config.toml
beta2 = 0.95
one_sided = false
batch_size = 128
final_lr_fraction = 0
weight_decay = 0.2
Rows from block 11, named by matrix and row number. Rows with one number belong to one neuron. Each number is 50 + 15 x the weight over its row's rms, rounded and kept within 0 to 99. All counts start at 0. After the name is the row's rms in percent of the matrix's.
# fc1: MLP up (model.blocks.11.mlp.fc1.weight, 512x256), inputs 0-85
# fc2: MLP down (model.blocks.11.mlp.fc2.weight, 256x512, transposed), outputs 0-85
fc1.415 097:43 44 39 57 72 67 42 74 46 07 51 55 49 54 39 19 65 51 26 60 50 43 37 22 43 76 41 38 19 66 63 56 59 63 61 42 21 28 19 60 60 62 53 69 61 54 40 39 44 64 72 42 63 50 62 50 48 27 45 36 28 54 39 51 80 51 76 58 61 48 30 51 41 19 49 24 56 46 50 73 59 57 43 41 47 50
fc2.415 095:47 79 49 26 64 31 37 37 58 59 40 48 61 60 45 41 33 46 76 40 72 51 48 64 66 48 49 58 72 43 42 37 66 60 35 60 43 65 82 03 47 24 50 33 54 32 17 86 52 41 44 53 55 62 76 48 56 58 83 64 39 44 39 44 55 81 26 49 32 52 37 58 44 50 50 50 43 52 35 60 71 30 48 51 55 57
fc1.416 090:77 56 36 42 51 13 55 63 46 44 30 39 40 75 73 51 45 50 45 57 48 64 59 76 44 71 49 58 38 35 46 44 61 52 41 68 46 41 35 52 59 62 69 39 40 97 78 47 38 37 56 48 70 71 59 65 50 48 50 45 35 48 48 59 55 83 59 48 53 51 50 44 55 40 78 39 50 36 44 34 49 66 40 11 36 52
fc2.416 092:35 59 26 30 50 53 40 39 61 72 69 76 43 42 40 50 48 50 50 41 40 58 32 32 48 45 65 54 53 49 59 74 70 62 60 21 44 46 46 14 24 52 63 50 84 44 28 52 37 45 50 33 52 40 76 42 36 23 62 48 86 29 60 32 56 30 33 70 43 62 69 33 52 53 42 71 43 30 66 23 51 27 43 42 55 65
fc1.417 103:32 40 40 37 67 78 66 39 48 60 58 67 48 62 35 33 59 66 50 44 22 36 52 35 56 62 50 38 58 54 76 24 38 35 26 41 57 60 35 37 69 26 46 39 40 17 39 56 77 52 43 52 56 34 68 55 47 46 63 34 28 56 47 60 38 55 30 53 21 50 62 59 46 73 32 40 52 43 71 24 32 57 32 56 58 72
fc2.417 103:58 54 71 54 30 30 62 51 47 39 65 31 63 39 90 66 34 62 47 73 47 67 54 51 74 46 64 56 30 41 48 46 72 75 61 51 45 56 64 57 18 78 55 59 50 70 52 43 36 48 63 36 56 65 53 45 54 58 35 50 94 33 45 40 55 40 76 46 55 71 48 28 91 45 52 71 60 59 54 60 55 51 52 33 10 44
fc1.418 104:39 35 59 57 47 69 45 76 62 49 40 54 42 29 23 37 63 57 44 45 56 16 43 33 45 44 34 41 51 66 53 25 67 45 70 45 52 54 51 48 55 24 55 52 62 97 59 47 39 54 50 60 41 43 63 44 44 34 72 39 31 29 38 32 25 37 41 08 61 51 52 35 43 56 34 63 30 85 68 58 49 55 41 58 43 45
fc2.418 115:30 69 37 43 79 50 57 50 59 33 77 37 48 56 71 41 45 54 55 17 50 64 59 61 37 17 58 59 46 25 45 71 52 44 21 37 56 40 38 86 57 62 39 55 58 47 58 47 64 42 33 37 69 53 24 86 65 53 38 51 75 41 62 86 64 95 49 54 46 32 27 49 73 50 42 55 79 44 46 52 55 66 24 65 50 54
fc1.419 102:07 46 45 24 83 45 60 40 63 65 54 67 60 72 78 53 35 46 61 40 62 63 64 42 71 66 38 62 56 45 62 33 80 15 22 66 67 67 53 49 56 32 63 60 49 37 61 36 58 31 48 46 38 48 62 52 52 57 52 45 48 66 66 43 50 41 54 79 23 52 44 29 26 27 47 36 54 53 46 65 61 48 56 71 71 79
fc2.419 110:79 50 43 55 43 41 36 33 59 24 38 59 64 36 40 51 47 63 56 60 76 40 45 52 66 44 30 50 63 30 39 54 51 54 53 42 77 51 38 75 74 47 20 80 54 50 55 44 47 57 52 15 57 62 52 43 62 59 15 75 65 20 48 56 54 57 31 28 86 37 31 69 61 58 45 35 51 72 47 78 69 72 48 35 29 37
fc1.420 094:52 64 56 28 41 65 14 39 39 61 63 38 70 50 65 51 41 66 51 56 13 43 54 64 79 79 43 63 54 44 67 57 64 45 53 23 46 52 24 24 52 36 50 48 38 72 68 53 86 73 55 58 45 61 35 30 53 22 37 62 50 71 64 33 30 43 37 56 79 36 34 70 70 42 66 42 55 27 32 41 58 59 36 67 39 33
fc2.420 092:50 30 54 68 76 32 59 44 42 27 61 48 50 42 37 41 52 47 36 55 71 41 57 54 11 53 62 45 61 58 45 21 79 76 61 43 73 63 64 72 52 82 43 52 48 45 35 23 23 29 46 44 57 15 34 57 47 55 49 65 74 32 35 49 37 48 67 39 36 50 62 66 26 42 28 64 64 59 44 42 46 38 46 55 67 67
fc1.421 088:48 75 38 57 38 50 30 52 34 47 49 36 31 60 64 33 56 53 52 60 55 77 51 43 20 58 56 26 43 35 39 40 42 54 57 34 56 67 48 51 61 59 39 26 36 45 16 84 49 56 53 60 38 35 60 34 66 80 70 80 73 50 49 57 49 49 32 34 53 44 32 09 71 63 52 62 53 58 62 54 69 52 46 36 18 50
fc2.421 087:46 51 44 22 52 39 82 52 38 70 41 67 29 34 38 56 41 40 43 45 16 49 33 73 62 12 14 50 49 51 45 59 26 62 49 78 62 51 50 43 46 29 71 65 65 64 77 33 39 44 61 44 60 51 50 60 38 00 41 34 59 46 35 30 85 44 61 51 52 58 66 29 27 13 55 26 49 17 51 51 43 63 52 41 52 50
fc1.422 092:12 55 19 65 46 35 51 54 62 89 74 61 72 70 56 65 34 48 40 47 68 46 68 63 46 61 58 41 18 33 60 54 50 44 61 32 44 64 40 61 29 48 23 85 62 37 59 73 39 49 47 46 82 46 39 40 47 64 46 71 35 46 44 58 67 59 41 73 53 53 29 73 61 78 72 23 38 47 56 54 33 43 46 58 52 36
fc2.422 093:81 32 49 30 44 65 53 76 47 30 42 37 43 34 50 48 74 40 41 48 30 67 58 55 36 44 46 47 57 59 34 24 37 50 42 80 49 41 73 44 28 57 33 59 39 44 44 44 76 61 40 31 46 55 37 34 43 40 29 02 49 45 64 63 46 20 54 44 45 36 23 51 52 53 64 51 63 57 54 41 45 64 31 60 53 46
fc1.423 093:61 47 34 37 66 77 35 53 45 56 39 61 15 73 66 60 74 38 42 46 53 54 47 61 65 59 66 49 40 49 39 50 51 41 73 49 40 34 49 45 31 35 67 52 38 44 43 51 37 49 20 69 39 62 53 35 23 52 63 49 62 56 41 31 59 54 69 49 41 29 57 46 56 41 53 44 65 33 60 39 46 23 64 61 55 34
fc2.423 089:44 63 64 65 37 49 61 50 49 59 48 55 64 19 18 62 50 52 81 53 50 60 61 30 35 45 42 53 52 75 55 38 25 48 50 40 91 81 45 30 51 45 35 37 55 59 51 19 63 29 62 55 42 40 33 49 48 58 34 22 41 51 61 57 57 53 62 34 57 50 59 36 82 60 27 44 41 62 34 38 58 71 40 48 73 66
fc1.424 128:81 31 24 58 35 59 50 81 48 54 63 61 45 63 49 40 34 43 37 70 38 43 25 45 25 70 73 32 50 61 21 59 57 47 63 48 73 46 00 53 25 56 58 62 60 47 60 56 57 41 52 60 70 58 54 61 71 46 55 58 44 62 40 29 50 57 66 34 48 47 22 44 52 37 38 69 61 45 34 43 58 40 60 64 70 58
fc2.424 135:46 60 64 28 66 57 45 69 66 56 41 58 56 35 37 42 34 37 64 39 52 39 45 39 66 47 66 56 45 48 38 77 53 57 41 68 53 49 63 56 58 59 38 58 41 64 21 45 43 53 24 42 63 46 55 90 65 55 33 54 30 52 43 65 62 46 69 65 53 32 35 71 54 44 28 47 63 42 52 27 57 57 59 66 88 33
fc1.425 092:34 24 62 50 51 31 39 56 23 53 71 44 56 21 50 39 42 45 38 58 37 70 19 36 42 21 38 50 46 67 48 41 53 33 75 46 66 51 47 47 66 48 69 49 40 73 62 94 54 52 44 82 57 25 38 45 60 41 59 51 55 50 67 59 57 49 37 51 50 41 28 44 53 28 56 41 54 68 55 67 33 51 57 54 31 65
fc2.425 092:89 71 61 14 34 53 50 53 67 47 60 69 29 73 42 46 33 50 70 39 55 32 82 53 35 27 77 54 54 47 47 53 34 61 69 67 39 39 38 48 55 53 62 58 60 49 64 26 52 37 53 56 39 33 72 54 27 51 55 48 27 66 31 41 23 40 41 55 60 51 55 28 50 74 42 60 38 71 41 31 53 49 45 60 64 66
fc1.426 077:54 78 50 64 73 55 38 63 92 58 50 63 51 21 84 72 52 60 57 48 57 54 43 42 33 54 39 49 21 37 55 59 44 39 44 58 55 36 54 36 55 47 30 52 36 52 20 48 67 69 52 67 53 48 39 26 81 66 47 67 57 76 72 46 67 51 56 41 65 59 40 48 49 42 65 56 67 63 35 61 45 51 36 51 57 08
fc2.426 076:47 35 60 34 52 58 59 41 61 55 77 57 48 69 54 45 48 27 31 52 20 73 33 46 37 52 54 70 63 38 77 40 33 59 49 25 24 44 37 62 63 66 49 56 57 34 53 60 41 40 50 29 61 55 55 44 21 44 36 60 40 24 31 44 74 33 56 37 48 67 32 62 46 74 25 37 59 55 87 48 38 36 59 94 38 78
fc1.427 106:20 61 55 36 30 52 43 55 35 49 51 50 19 62 53 56 56 73 51 68 66 33 55 44 31 38 66 69 57 26 67 40 56 54 15 43 80 40 51 41 21 43 58 28 36 56 30 70 84 56 56 58 47 39 30 27 48 43 54 62 38 38 54 55 28 42 61 78 50 37 52 49 54 56 41 67 63 61 44 59 57 44 28 34 46 80
fc2.427 123:79 45 52 77 69 18 47 58 40 43 46 68 51 51 64 37 50 54 48 40 24 41 42 72 60 46 23 68 51 67 41 43 24 36 90 34 28 53 49 48 58 72 63 63 55 59 45 39 48 60 43 63 33 71 45 58 35 49 30 49 88 45 57 55 51 53 56 35 47 55 67 51 53 33 53 32 49 65 56 44 32 45 77 62 39 44
fc1.428 108:50 69 54 70 20 32 65 40 43 45 38 99 74 25 59 40 43 36 35 68 80 52 61 53 63 30 40 29 81 21 52 41 38 57 51 40 43 43 65 58 38 56 59 69 55 36 55 68 32 79 42 48 26 41 45 38 58 72 37 59 45 67 65 56 38 38 44 22 36 43 46 66 51 55 31 35 53 68 26 70 73 70 49 23 69 40
fc2.428 117:50 44 59 40 74 63 35 51 50 49 81 31 27 52 42 44 49 48 35 42 58 47 39 60 93 78 51 75 42 43 30 80 69 55 55 57 55 55 25 52 60 42 39 44 32 72 50 41 59 51 44 35 75 67 52 70 46 32 47 57 32 20 48 29 61 81 61 51 48 55 42 39 28 09 66 67 45 31 51 67 49 30 52 49 68 27
fc1.429 109:51 36 69 32 87 60 32 53 39 64 51 21 45 30 40 72 52 39 74 43 44 59 37 44 65 55 52 65 24 58 29 70 55 49 53 42 33 42 73 50 52 54 64 46 58 27 72 45 46 47 49 59 76 48 49 63 51 38 42 50 38 65 70 29 42 61 41 51 53 62 43 43 40 39 50 42 49 56 49 65 47 34 64 24 43 50
fc2.429 124:56 66 49 55 27 16 52 52 55 30 42 64 58 77 54 45 43 58 30 68 71 63 64 11 46 43 37 41 51 45 68 20 47 52 48 54 55 63 46 65 64 22 39 41 45 52 43 43 65 56 33 45 41 37 46 40 38 34 66 55 63 43 49 62 65 48 49 35 51 56 55 72 75 65 44 77 57 29 71 31 45 74 16 31 41 61
fc1.430 104:55 48 39 51 62 44 70 70 59 56 66 53 33 40 53 42 28 56 30 46 44 33 32 44 56 86 34 72 41 83 48 46 52 39 55 39 60 59 31 73 73 45 48 62 45 26 70 39 70 62 55 41 39 42 32 61 41 65 33 52 55 39 47 57 59 23 36 46 53 46 14 65 53 61 86 43 56 26 63 57 56 61 49 29 40 63
fc2.430 111:28 71 76 56 55 81 31 39 59 43 39 50 53 56 64 47 38 61 37 46 47 28 68 43 61 74 56 68 26 53 61 46 57 66 53 47 32 61 26 48 44 62 38 49 47 49 20 55 45 50 68 52 53 25 58 54 47 53 42 39 47 64 42 53 26 45 44 42 44 67 79 61 38 43 29 43 47 48 45 53 57 61 44 18 42 51
fc1.431 092:40 56 49 19 53 60 50 13 50 31 43 24 41 41 50 40 50 34 46 78 67 68 70 71 36 60 18 57 48 61 50 48 30 44 28 37 55 65 78 53 29 48 38 29 45 65 53 24 56 50 46 55 65 55 44 64 23 68 62 42 47 49 23 73 87 40 53 33 40 42 51 45 45 57 68 57 53 48 43 85 43 56 47 53 62 35
fc2.431 092:44 52 65 50 68 41 52 38 47 37 48 27 40 77 60 84 66 36 72 40 31 45 13 62 47 57 43 30 41 74 80 16 45 55 83 43 34 55 16 40 42 35 42 38 31 41 37 33 50 30 49 60 64 45 31 22 56 13 75 61 52 56 46 58 50 49 37 56 36 42 63 51 61 54 36 55 45 45 31 28 39 51 50 31 38 63
fc1.432 118:55 63 36 31 49 53 49 34 45 36 58 55 38 51 59 44 39 44 54 41 37 65 72 99 35 36 55 46 46 54 55 24 98 58 64 69 52 50 40 46 28 42 58 47 47 36 58 80 54 33 81 62 43 37 28 54 51 38 49 72 47 47 62 66 55 48 45 46 52 32 15 58 72 73 44 58 54 54 70 40 53 27 43 34 45 41
fc2.432 125:59 32 54 60 55 28 47 47 50 60 50 59 56 49 40 42 25 57 27 59 69 58 50 53 69 53 75 55 64 63 41 74 40 57 56 33 67 72 61 35 65 62 24 62 49 59 55 65 44 62 49 51 60 85 60 41 57 50 44 58 57 38 42 66 63 52 32 60 71 35 39 56 35 28 28 10 52 44 50 44 61 43 67 70 22 46
fc1.433 110:72 39 43 54 25 50 56 55 38 64 33 36 69 31 37 62 60 60 30 44 86 53 61 40 65 64 48 43 59 40 38 47 55 62 62 55 48 75 28 48 56 54 66 57 31 33 71 49 44 39 43 70 37 48 72 35 63 29 65 51 31 40 20 35 36 61 20 67 66 49 61 54 55 52 44 54 61 60 43 65 42 30 55 51 53 40
fc2.433 106:32 59 65 47 55 27 54 59 45 38 48 60 46 47 72 52 33 33 76 49 36 54 58 72 33 47 45 21 36 43 58 63 46 56 62 50 63 38 71 48 53 55 53 78 67 46 50 54 63 67 37 17 52 41 30 67 30 67 20 72 48 57 49 36 68 35 59 37 18 75 43 58 55 29 74 53 57 34 70 48 75 52 27 41 37 37